{
  "model": "rotation predictor",
  "train_examples": 395000,
  "crop_scale_min": 1,
  "horizontal_flip": false,
  "arch": "caformer",
  "norm_position": "pre",
  "mlp_ratio": 4,
  "fused_qkv": false,
  "qk_norm": false,
  "patch_size": [2, 2],
  "kernel_size": 7,
  "weight_decay": 0.02
}
Rows from block 5 of a small rotation predictor, named by matrix and row number. Rows with one number belong to one neuron. Each number is 50 + 10 x the weight over its row's rms, rounded and kept within 0 to 99. All counts start at 0.
After each neuron's rows are labels from the 100 images, of 14848, where the neuron reaches its highest value: "top examples" is what is common among them. Only what is clearly more common there than usual is listed. The data: pen-drawn characters of a made-up script with 800 signs. In brackets: how many of the 100.
# fc1: MLP up (model.blocks.5.mlp.fc1.weight, 512x128), inputs 0-127
# fc2: MLP down (model.blocks.5.mlp.fc2.weight, 128x512, transposed), outputs 0-127

fc1.416:35 50 57 50 40 46 42 48 40 63 52 57 61 33 51 62 41 47 57 42 48 53 60 53 35 51 56 52 45 55 57 30 58 39 48 57 54 41 45 40 40 51 32 51 51 45 48 47 55 57 52 46 71 34 57 64 46 65 38 38 64 53 37 50 47 56 36 55 62 49 36 58 30 26 43 60 56 53 42 64 51 47 50 49 54 56 41 51 59 47 62 52 59 51 45 30 33 28 53 42 47 49 56 45 45 57 52 75 41 34 46 53 43 66 62 60 48 44 49 55 45 54 41 58 34 38 28 79
fc2.416:62 53 57 47 52 49 48 36 49 31 58 50 47 61 48 60 64 53 57 36 39 50 46 59 47 52 61 56 44 41 53 38 58 54 52 42 64 56 29 42 43 53 50 53 69 45 42 45 49 46 47 50 41 46 42 55 51 48 58 52 56 48 49 38 39 56 53 51 65 75 49 36 41 48 49 60 63 48 49 64 27 42 66 68 48 52 50 53 33 38 64 76 34 79 61 46 59 60 45 31 56 62 38 40 47 68 40 56 41 38 46 48 55 40 62 47 41 42 42 45 36 61 63 60 51 32 60 56
top examples: only straight strokes (34)

fc1.158:72 55 51 41 59 41 30 60 42 46 49 42 30 63 57 63 45 44 45 51 40 59 61 47 55 43 45 50 70 66 54 67 70 50 49 42 37 51 42 42 55 62 39 39 59 54 46 41 63 69 39 37 58 40 50 38 68 54 33 59 37 57 47 46 55 45 53 60 38 48 54 50 42 52 50 31 71 27 54 33 44 50 53 54 53 53 39 40 58 55 54 60 51 49 40 59 49 39 34 54 48 47 47 58 53 68 46 50 59 61 48 49 52 54 56 49 73 56 54 25 27 57 54 43 51 46 55 49
fc2.158:55 39 47 51 47 44 57 62 55 43 44 63 59 56 35 49 31 50 42 40 53 57 35 51 66 52 56 26 35 61 36 40 45 64 56 50 52 45 55 64 29 35 59 49 46 53 40 44 37 51 41 39 38 56 44 51 34 40 33 48 45 72 47 38 41 39 59 47 47 55 44 44 38 39 50 49 64 57 52 39 61 33 52 64 65 52 44 35 45 61 37 51 75 41 48 47 55 52 54 45 32 36 43 61 43 46 54 61 37 63 35 53 56 40 32 63 41 45 57 44 68 50 62 42 61 56 53 48
top examples: two strokes (55)

fc1.0:50 35 50 49 49 64 52 44 51 50 66 41 34 54 56 65 53 38 39 48 70 67 51 57 57 63 49 65 50 30 44 51 60 60 30 50 35 46 59 58 53 44 45 60 47 46 68 45 50 47 41 43 65 71 53 42 47 58 61 42 64 49 47 53 60 69 65 51 31 42 47 48 42 45 47 58 55 41 31 44 43 51 43 27 62 55 51 62 72 65 61 62 41 48 43 45 49 50 54 60 54 66 56 58 42 41 68 50 55 63 61 42 46 52 54 52 61 43 72 42 44 55 54 32 49 36 54 48
fc2.0:43 41 53 57 55 57 50 32 54 60 45 57 35 39 66 48 30 48 53 45 55 54 70 39 59 43 59 21 56 58 37 52 56 55 50 34 49 39 54 55 48 60 52 48 34 53 51 31 44 35 34 48 44 55 42 46 42 50 44 68 54 47 42 57 51 60 56 63 52 62 56 50 51 68 58 54 64 54 33 36 49 50 61 53 36 60 45 67 59 59 47 41 51 54 37 49 39 46 31 42 53 42 63 49 46 54 37 48 53 33 47 26 50 63 35 45 58 40 35 46 39 31 47 46 62 29 53 57
top examples: four strokes (47)

fc1.169:62 28 45 58 51 42 50 52 47 39 56 55 42 61 54 47 41 59 31 64 32 47 50 58 34 55 38 38 54 54 33 62 40 53 62 50 70 47 66 66 55 40 60 37 53 51 55 41 54 66 40 52 57 37 44 58 60 43 60 55 52 48 71 55 25 50 58 59 55 54 38 59 48 49 47 45 38 45 36 58 43 63 65 33 55 44 57 67 58 44 38 42 55 37 44 52 62 47 50 60 65 42 48 34 40 53 48 57 57 53 51 63 50 51 75 58 55 41 53 38 46 69 52 44 55 72 54 48
fc2.169:59 54 61 49 44 59 31 60 39 48 46 68 60 31 49 50 49 49 56 56 47 45 58 49 57 47 56 68 37 53 62 67 38 50 56 26 33 61 55 54 38 43 50 66 49 32 52 47 42 73 44 48 47 51 44 35 61 34 41 49 54 50 58 60 40 37 43 53 45 43 56 43 54 44 50 46 46 70 50 53 49 43 54 60 40 46 54 39 37 60 53 51 62 46 57 54 37 32 61 50 53 49 67 57 62 62 38 56 24 44 55 53 70 42 24 37 47 37 54 53 56 63 51 32 44 50 60 53
top examples: only straight strokes (36); one stroke (30)

fc1.203:44 43 48 54 60 76 47 53 56 33 41 45 57 58 40 64 56 46 63 45 52 41 55 43 38 50 53 56 46 51 40 32 47 41 36 53 54 73 50 40 53 56 42 54 55 49 39 57 72 59 35 56 39 56 70 26 54 49 42 67 44 68 59 56 30 51 40 45 53 64 52 69 44 61 58 40 59 55 78 54 49 44 55 51 60 43 40 58 21 43 53 58 60 41 46 34 36 63 46 62 38 46 48 51 41 47 52 50 41 41 41 54 52 49 37 53 58 51 49 59 42 59 47 55 42 56 56 40
fc2.203:49 57 50 50 41 54 34 53 40 53 72 55 41 47 40 58 59 39 48 55 44 44 41 38 58 35 30 65 61 34 57 41 46 58 45 60 56 25 44 57 56 61 64 37 49 48 40 52 75 41 61 23 44 53 50 53 60 73 40 59 47 46 45 28 57 62 49 50 54 56 48 47 47 53 60 53 56 57 48 42 43 50 52 36 39 66 43 43 71 51 57 39 51 45 44 36 57 38 48 48 24 49 59 57 41 57 36 41 56 40 60 50 42 63 37 65 63 52 42 52 64 55 56 56 50 48 57 50
top examples: three strokes (66)

fc1.79:74 43 58 61 32 50 51 51 62 49 44 54 47 51 59 54 50 55 61 61 55 54 61 41 45 56 44 47 44 55 54 45 59 31 34 41 55 45 40 37 53 32 54 55 55 69 55 43 41 49 24 33 44 39 46 45 62 59 59 37 59 58 54 53 49 35 46 44 43 48 48 42 34 52 52 39 48 52 57 48 46 42 58 48 18 67 59 61 57 47 52 32 57 20 52 63 41 45 55 47 47 48 41 53 52 40 66 46 35 46 56 55 33 47 63 46 66 29 41 40 33 55 57 50 54 36 58 49
fc2.79:49 54 50 51 71 47 73 55 61 51 58 33 49 52 48 57 61 53 50 48 59 50 43 63 42 49 55 61 55 55 49 55 51 42 37 51 45 64 40 63 58 60 51 49 60 53 32 57 47 56 47 49 39 59 54 50 56 41 62 64 42 65 34 52 49 46 47 56 71 58 59 60 36 53 50 60 48 52 41 44 73 44 12 40 55 26 43 47 66 44 58 55 40 43 58 58 43 41 40 41 51 49 41 50 76 48 55 48 68 38 54 46 46 50 40 56 37 50 42 62 45 40 52 34 35 35 65 37
top examples: only straight strokes (38); one stroke (32)

fc1.289:62 37 41 38 59 58 60 55 56 67 45 63 35 49 59 42 80 47 34 39 60 59 41 50 32 52 44 45 64 60 48 49 56 55 51 46 47 54 57 55 39 44 37 32 35 63 27 59 41 53 39 71 52 40 56 54 56 57 63 57 58 49 54 64 61 48 45 55 56 52 65 75 58 42 47 55 40 34 66 59 61 43 46 47 47 56 43 66 41 42 47 56 48 54 51 53 58 75 70 55 50 50 61 40 58 54 54 44 49 53 40 44 42 44 71 47 47 45 46 38 52 50 63 51 65 62 47 61
fc2.289:65 62 62 66 54 50 69 65 41 54 43 48 61 49 44 41 62 39 49 44 40 47 30 40 48 52 48 52 71 64 45 46 48 51 62 40 62 54 49 45 50 30 57 42 78 30 61 27 54 58 47 50 61 65 47 48 45 65 44 41 55 45 56 52 37 47 52 54 36 42 53 43 36 37 57 42 36 52 40 57 65 48 46 65 59 56 50 56 52 56 45 56 57 61 71 47 39 38 54 51 62 57 34 39 34 58 52 35 40 49 61 53 46 44 41 41 46 40 41 57 30 40 65 43 46 51 55 42
top examples: only straight strokes (62); one stroke (61)

fc1.25:22 52 44 60 47 45 47 53 50 42 56 55 47 41 49 31 51 46 54 43 38 51 47 36 58 46 52 53 47 40 49 65 44 34 63 31 28 49 42 56 56 54 50 60 35 51 46 39 38 54 29 41 50 40 67 44 35 52 46 48 46 54 56 65 41 27 52 33 56 44 27 34 44 45 56 53 36 52 48 48 69 54 67 50 52 64 68 70 44 37 66 56 50 62 43 56 33 54 59 64 54 28 43 46 48 55 46 47 44 39 62 50 34 64 39 55 38 49 45 59 56 52 50 46 54 46 47 53
fc2.25:53 44 57 51 51 47 61 40 45 41 32 45 61 44 41 51 54 52 69 43 61 51 50 36 61 49 44 55 45 58 44 25 45 47 40 51 55 48 54 36 53 54 55 34 44 50 48 51 47 55 36 42 44 38 38 45 53 56 56 52 39 51 47 31 33 60 74 34 46 33 50 50 50 57 52 58 59 38 56 53 33 54 53 49 35 57 48 54 46 57 42 39 65 25 60 30 54 46 42 53 51 66 45 40 36 71 60 65 61 51 56 60 32 61 54 25 32 45 45 49 61 60 42 58 35 33 51 52
top examples: three strokes (64)

fc1.464:49 53 59 41 39 59 58 80 49 61 52 37 58 46 62 53 42 59 41 40 62 33 60 50 57 73 59 51 45 55 46 48 55 54 59 51 51 65 33 29 33 46 68 53 36 53 43 63 31 60 62 41 42 48 51 48 51 56 47 55 55 40 47 52 44 49 52 51 42 57 55 45 37 53 45 44 62 44 65 64 31 39 34 67 52 67 52 44 53 52 57 55 50 67 42 47 56 68 60 35 49 43 33 50 55 33 47 47 43 67 58 54 64 42 49 50 60 27 60 43 41 56 58 44 68 53 49 47
fc2.464:54 48 59 65 30 56 40 59 71 40 47 44 60 52 51 49 67 54 42 62 52 43 61 40 40 52 51 65 48 40 40 44 32 49 48 36 51 62 46 66 76 44 37 77 44 55 59 47 46 36 49 37 66 46 36 40 42 43 42 60 55 51 46 41 56 48 49 23 36 41 47 53 48 41 35 53 55 51 69 53 51 38 71 64 44 59 63 42 50 44 48 54 57 50 47 65 61 38 70 54 40 60 42 59 40 57 41 46 46 56 56 46 54 62 54 54 50 61 57 43 50 68 64 48 51 55 40 51
top examples: thick pen (63); four strokes (58)

fc1.119:38 36 53 67 47 34 50 45 36 47 62 56 34 41 51 53 55 64 28 43 42 47 53 50 45 49 49 49 59 43 53 37 38 61 45 57 68 40 54 42 40 50 47 44 47 40 52 43 44 55 51 55 47 44 42 68 52 54 59 54 35 24 38 35 54 47 39 42 53 66 35 33 47 58 30 53 59 64 58 39 44 47 52 50 56 55 51 47 39 58 55 53 56 28 44 38 61 71 48 37 49 54 28 53 35 43 60 42 59 54 61 54 56 51 67 34 49 55 35 56 49 51 41 28 46 69 47 36
fc2.119:54 57 42 31 64 60 76 44 47 40 57 65 47 45 54 35 57 54 73 36 47 47 35 43 38 56 48 51 45 48 58 46 42 31 46 42 53 65 35 73 61 44 37 62 64 69 52 40 73 42 47 52 58 40 54 59 38 34 55 47 45 53 51 63 61 41 55 55 69 49 65 48 41 51 57 35 54 50 47 49 65 44 46 50 41 52 46 57 57 49 49 40 45 58 48 60 63 51 42 49 59 48 34 55 56 45 46 42 26 70 41 56 35 40 32 49 43 58 65 50 46 47 47 60 60 52 52 58
top examples: one stroke (45); only straight strokes (34)

fc1.145:57 52 52 58 70 46 34 53 56 45 35 52 62 45 55 43 50 56 34 50 50 50 44 29 60 51 38 44 47 37 51 36 51 38 50 65 29 36 56 44 48 53 50 52 55 47 31 48 61 48 60 46 39 34 68 50 45 49 49 46 50 48 48 72 63 48 56 54 29 46 50 60 54 52 39 52 43 32 56 64 49 56 50 43 51 52 51 55 53 52 42 52 50 51 62 40 53 54 58 53 42 55 46 46 38 57 32 63 29 77 41 76 33 59 38 41 35 41 24 47 55 59 55 62 51 68 52 40
fc2.145:38 57 57 50 57 50 46 63 61 56 64 40 61 43 47 46 55 49 36 57 69 53 29 44 28 35 46 70 50 55 59 60 41 61 45 49 56 39 49 38 59 27 51 45 52 52 60 59 42 54 56 51 72 45 51 41 57 39 58 59 27 41 58 41 52 57 32 49 55 61 38 42 48 48 32 28 53 36 70 56 57 30 43 65 61 52 56 54 57 61 47 43 56 42 51 56 55 47 62 53 51 39 51 42 36 45 42 60 52 57 53 57 66 56 43 41 64 49 44 29 44 55 40 69 42 43 48 51
top examples: two strokes (56)

fc1.454:54 52 51 57 50 42 50 59 43 65 59 51 77 41 44 60 47 40 50 52 53 41 49 53 50 55 55 36 41 57 75 41 62 61 61 58 54 54 42 49 54 64 48 29 39 47 56 49 60 60 53 54 52 63 20 61 37 38 29 53 36 48 57 51 45 43 56 50 40 41 50 58 57 65 38 45 47 38 44 45 57 51 45 55 55 55 56 59 31 79 36 45 51 44 37 40 57 62 58 50 51 49 45 47 38 38 54 54 59 57 44 37 65 56 51 52 45 55 48 61 74 54 31 42 30 69 47 43
fc2.454:34 52 61 62 43 44 41 51 53 52 48 43 52 58 59 50 73 40 59 49 56 59 54 58 37 28 52 56 55 36 55 53 60 33 23 35 64 47 59 24 59 52 42 49 52 43 49 46 62 47 63 46 37 56 45 54 40 61 57 51 54 57 45 56 53 58 47 77 50 65 71 53 45 61 29 50 45 57 29 49 68 40 48 65 42 51 57 35 43 48 48 47 40 49 46 57 54 42 34 31 33 61 48 44 52 60 56 45 40 53 46 55 46 57 58 54 67 35 62 59 47 46 44 40 55 45 39 46
top examples: one stroke (33); only straight strokes (33)

fc1.189:37 48 44 43 59 37 49 47 58 55 46 51 64 56 40 56 30 45 44 53 57 65 37 62 46 38 34 81 61 33 46 50 49 58 47 39 53 44 54 41 55 47 68 37 60 36 58 34 47 60 51 33 43 57 59 54 57 29 53 54 44 56 56 50 41 74 44 55 66 40 40 50 51 45 57 50 42 69 52 39 67 59 65 60 46 62 46 53 43 43 33 39 47 55 49 49 54 59 57 55 53 38 38 52 41 37 47 62 67 52 38 60 58 42 65 55 48 31 46 60 56 47 40 40 32 50 36 54
fc2.189:42 38 54 53 46 34 57 48 42 51 49 39 41 57 55 35 60 47 58 74 50 42 53 48 59 39 61 47 30 40 42 45 41 53 57 44 55 53 45 52 58 55 56 60 59 41 42 39 58 49 68 70 49 65 46 47 42 39 49 38 52 54 41 53 55 36 48 38 50 54 74 42 53 32 73 48 38 47 53 60 43 38 59 62 69 42 44 49 53 46 58 47 32 46 68 50 51 49 46 35 55 50 56 47 44 51 36 58 56 48 30 56 49 57 76 47 63 56 50 57 36 63 45 33 75 61 51 32
top examples: four strokes (48)

fc1.124:52 37 54 36 51 53 57 45 39 53 56 49 55 37 68 69 57 65 45 41 44 48 52 58 43 52 55 67 52 60 55 61 63 48 51 58 67 54 48 34 63 45 35 54 68 49 66 54 51 63 63 42 42 37 47 56 49 42 35 39 38 53 29 41 59 38 43 51 47 63 50 64 53 53 55 39 36 26 41 41 42 57 43 66 62 46 32 49 50 46 53 44 58 51 49 37 52 79 65 25 55 43 58 39 55 30 38 62 42 53 54 64 44 47 45 62 49 46 58 60 45 41 51 41 46 49 54 64
fc2.124:41 25 45 31 49 51 69 42 47 36 44 49 37 32 43 60 44 47 49 58 49 61 58 57 48 42 47 36 38 42 43 58 43 50 42 74 56 40 38 30 41 45 38 59 60 56 43 38 55 55 55 51 63 57 38 46 52 71 78 53 57 63 56 56 53 43 53 43 47 60 42 62 48 43 48 50 59 51 42 42 33 45 54 48 59 41 67 36 53 38 70 42 53 65 49 46 54 30 53 63 57 45 43 52 37 48 53 63 50 59 51 40 62 42 46 49 49 35 49 51 46 71 50 68 65 54 54 39
top examples: thick pen (63); four strokes (54)

fc1.308:28 52 35 47 40 47 46 40 52 38 59 54 44 51 56 21 62 43 48 65 36 43 65 65 57 33 62 34 39 58 57 56 52 33 49 54 35 71 47 43 52 43 44 38 37 51 38 50 28 48 57 63 53 41 37 50 59 30 42 33 36 65 63 49 47 51 34 42 39 41 47 56 62 52 67 59 49 49 39 44 35 51 59 47 48 42 67 44 43 56 42 50 57 54 46 58 44 42 63 43 42 62 49 49 43 37 36 51 41 49 49 37 49 47 58 46 59 33 49 63 30 55 45 59 48 50 58 55
fc2.308:56 51 55 51 47 50 49 65 43 47 51 55 48 55 47 55 56 41 48 48 47 72 76 50 38 74 54 57 39 58 54 38 53 64 52 61 44 43 51 43 48 43 63 62 37 40 56 46 41 41 46 61 40 57 52 50 50 49 31 49 54 38 36 40 60 43 39 64 50 67 57 41 52 58 39 51 35 55 57 55 59 55 49 53 51 55 21 54 56 62 30 63 48 53 47 42 42 43 64 52 67 55 54 40 30 38 57 45 78 69 68 41 37 51 36 44 47 40 51 58 50 52 30 43 37 49 48 65
top examples: dark on light (76)

fc1.502:60 52 47 58 50 44 56 39 50 38 37 43 52 32 42 61 48 51 51 44 66 66 56 53 53 43 36 59 46 50 28 44 44 36 53 55 49 56 69 52 55 45 37 42 58 51 60 56 34 40 53 71 48 33 57 34 45 65 56 47 37 63 64 45 47 42 53 50 66 41 71 49 49 46 59 55 43 49 55 26 60 43 56 49 59 51 61 44 56 40 50 33 50 61 36 40 62 69 72 51 48 36 66 33 52 59 43 45 44 54 63 47 51 46 50 55 38 72 49 47 25 52 63 51 47 43 62 43
fc2.502:64 41 60 42 54 47 68 63 40 42 40 59 55 45 52 54 33 38 59 57 61 57 46 42 31 56 60 55 60 46 37 55 60 44 42 61 43 56 50 45 46 61 29 49 69 61 41 36 81 57 40 53 50 43 59 43 43 51 53 53 42 57 61 58 38 60 32 50 42 52 73 47 44 46 40 48 51 45 43 45 36 47 56 56 57 33 49 66 44 43 39 61 55 38 47 66 51 48 58 36 45 49 46 51 38 29 41 44 46 52 44 46 32 61 57 42 34 41 35 46 43 26 50 60 43 38 58 55
top examples: only straight strokes (38)

fc1.127:62 55 44 57 61 51 43 54 55 43 31 55 37 36 54 42 73 55 61 48 35 34 59 45 50 44 53 66 51 46 38 37 45 55 43 48 56 41 49 54 56 55 57 65 78 43 57 37 37 39 44 39 53 48 57 48 47 58 41 61 42 30 53 40 53 43 61 57 36 42 53 48 70 49 52 44 75 34 57 52 50 57 54 47 40 40 24 49 65 59 35 45 43 45 46 26 57 64 47 45 53 54 62 57 49 66 42 30 46 43 54 55 38 50 55 50 33 41 47 51 64 33 45 45 55 57 47 52
fc2.127:44 40 49 50 36 55 52 47 54 45 33 56 38 44 70 51 33 35 41 50 40 52 59 55 69 50 56 60 54 54 48 57 43 50 43 39 57 54 46 57 48 34 50 51 39 38 41 54 52 36 45 44 67 58 48 63 63 45 54 68 55 37 44 41 60 45 50 40 46 59 62 30 46 66 59 21 37 50 64 25 41 43 63 66 44 52 60 58 45 57 62 40 42 64 54 48 55 43 65 53 53 56 61 58 51 42 53 71 44 49 32 45 56 25 44 37 61 50 58 57 56 48 47 58 56 67 60 51
top examples: two strokes (58)

fc1.48:67 42 62 50 39 42 42 50 51 36 52 38 34 64 41 52 61 50 53 68 58 27 42 54 49 41 52 23 40 67 47 51 43 46 36 41 48 35 50 53 50 58 50 41 31 30 54 58 45 48 48 48 48 61 56 65 48 34 54 43 44 41 52 46 39 42 58 55 56 42 79 57 36 69 42 41 53 42 59 65 47 46 75 48 53 45 53 68 39 41 54 56 48 55 50 54 47 41 57 56 45 60 65 32 51 55 53 51 49 64 48 57 59 54 63 51 50 59 33 59 64 37 55 33 41 62 53 52
fc2.48:57 45 34 44 62 45 64 64 62 61 50 51 49 52 41 57 44 54 57 48 58 47 71 46 58 60 50 41 46 31 40 41 55 46 47 70 58 45 36 58 26 60 56 34 49 52 45 59 43 58 47 43 45 42 48 47 22 59 71 74 48 32 58 55 47 55 40 47 44 54 36 47 56 73 64 49 64 54 55 38 65 54 44 55 60 47 45 53 50 44 56 45 50 33 53 46 44 72 35 28 46 48 50 49 38 40 57 57 36 56 38 54 66 67 44 50 51 55 49 68 48 53 43 42 53 48 46 65
top examples: dark on light (80)

fc1.215:55 61 58 38 55 53 41 51 34 52 48 53 53 65 45 37 52 62 37 36 43 58 44 68 49 48 59 43 52 57 45 56 64 70 45 47 51 54 68 45 44 47 61 57 59 46 55 60 50 41 48 54 64 72 75 59 52 51 61 49 37 46 55 53 51 54 39 44 52 51 45 54 55 62 58 43 45 59 54 40 37 47 49 53 64 46 68 52 58 62 60 44 45 37 29 63 41 56 28 39 52 46 47 30 37 60 63 33 50 53 18 59 33 66 55 56 56 45 44 72 50 46 57 49 53 34 61 47
fc2.215:52 63 66 41 35 56 44 42 55 66 48 27 63 34 55 66 35 58 53 59 38 43 70 45 67 53 57 52 50 43 43 57 63 44 64 52 39 50 44 50 43 49 45 44 57 51 50 45 38 54 38 62 49 53 60 53 31 43 59 53 67 59 45 53 72 59 35 44 34 59 56 56 45 61 45 41 59 29 42 52 56 54 38 45 54 34 50 60 66 59 40 61 60 65 61 58 75 32 44 65 47 53 44 51 44 62 47 52 50 58 53 41 53 30 55 46 52 55 44 44 56 44 63 35 40 58 38 44
top examples: four strokes (47)

fc1.309:47 39 46 48 49 44 28 53 55 48 39 38 52 50 46 47 46 48 37 54 49 55 45 64 49 58 62 49 47 56 50 36 45 48 61 67 62 63 59 45 25 67 44 44 44 63 47 53 52 55 46 36 49 51 55 52 55 63 40 44 55 49 54 58 25 46 68 34 42 53 54 45 50 63 43 64 41 66 59 40 48 75 56 50 52 40 46 48 55 70 43 63 39 42 34 36 54 64 50 37 57 29 37 54 58 42 55 49 38 61 54 44 60 42 77 41 71 42 57 59 55 51 55 56 48 48 42 73
fc2.309:56 62 51 43 48 50 50 58 45 61 39 35 47 73 43 57 48 49 69 38 59 25 32 64 71 53 68 42 66 59 61 35 48 40 64 54 51 52 46 34 50 49 71 64 52 48 53 35 37 60 42 59 50 51 54 72 74 59 50 32 65 48 54 60 50 45 40 47 54 64 48 54 45 31 52 45 59 61 51 38 54 59 46 50 36 49 46 49 40 52 58 49 54 58 41 62 56 49 35 49 52 60 33 66 54 41 61 44 61 45 43 60 47 53 54 33 52 56 53 58 42 63 50 54 59 41 53 46
top examples: one stroke (29)

fc1.61:51 29 38 45 65 53 35 68 50 39 51 60 46 46 43 33 54 51 44 42 48 52 45 45 55 47 45 59 40 60 54 62 47 61 50 61 47 38 48 56 41 57 49 26 53 55 40 37 54 50 40 60 52 31 56 34 47 47 40 60 45 39 57 48 32 53 66 43 34 47 51 55 47 39 63 55 49 43 38 54 48 39 50 58 43 45 59 74 40 38 30 57 57 63 26 46 42 48 48 57 57 45 50 57 58 62 59 61 42 48 59 29 61 36 29 63 40 50 38 33 62 41 59 54 59 64 34 50
fc2.61:77 67 56 53 47 60 60 41 61 51 49 46 45 42 66 46 34 54 54 56 65 37 55 44 49 44 51 55 61 68 55 55 41 56 66 45 66 46 51 51 56 77 49 34 38 52 48 63 56 46 40 42 51 56 51 49 45 59 59 44 59 48 44 65 46 47 44 76 39 55 38 50 41 46 50 55 60 52 35 58 45 60 55 36 44 40 55 41 35 80 52 52 46 40 56 47 46 42 36 43 66 66 64 51 30 42 47 61 47 62 60 48 66 45 55 57 43 43 50 62 55 61 47 63 58 64 61 60
top examples: only straight strokes (42); one stroke (37)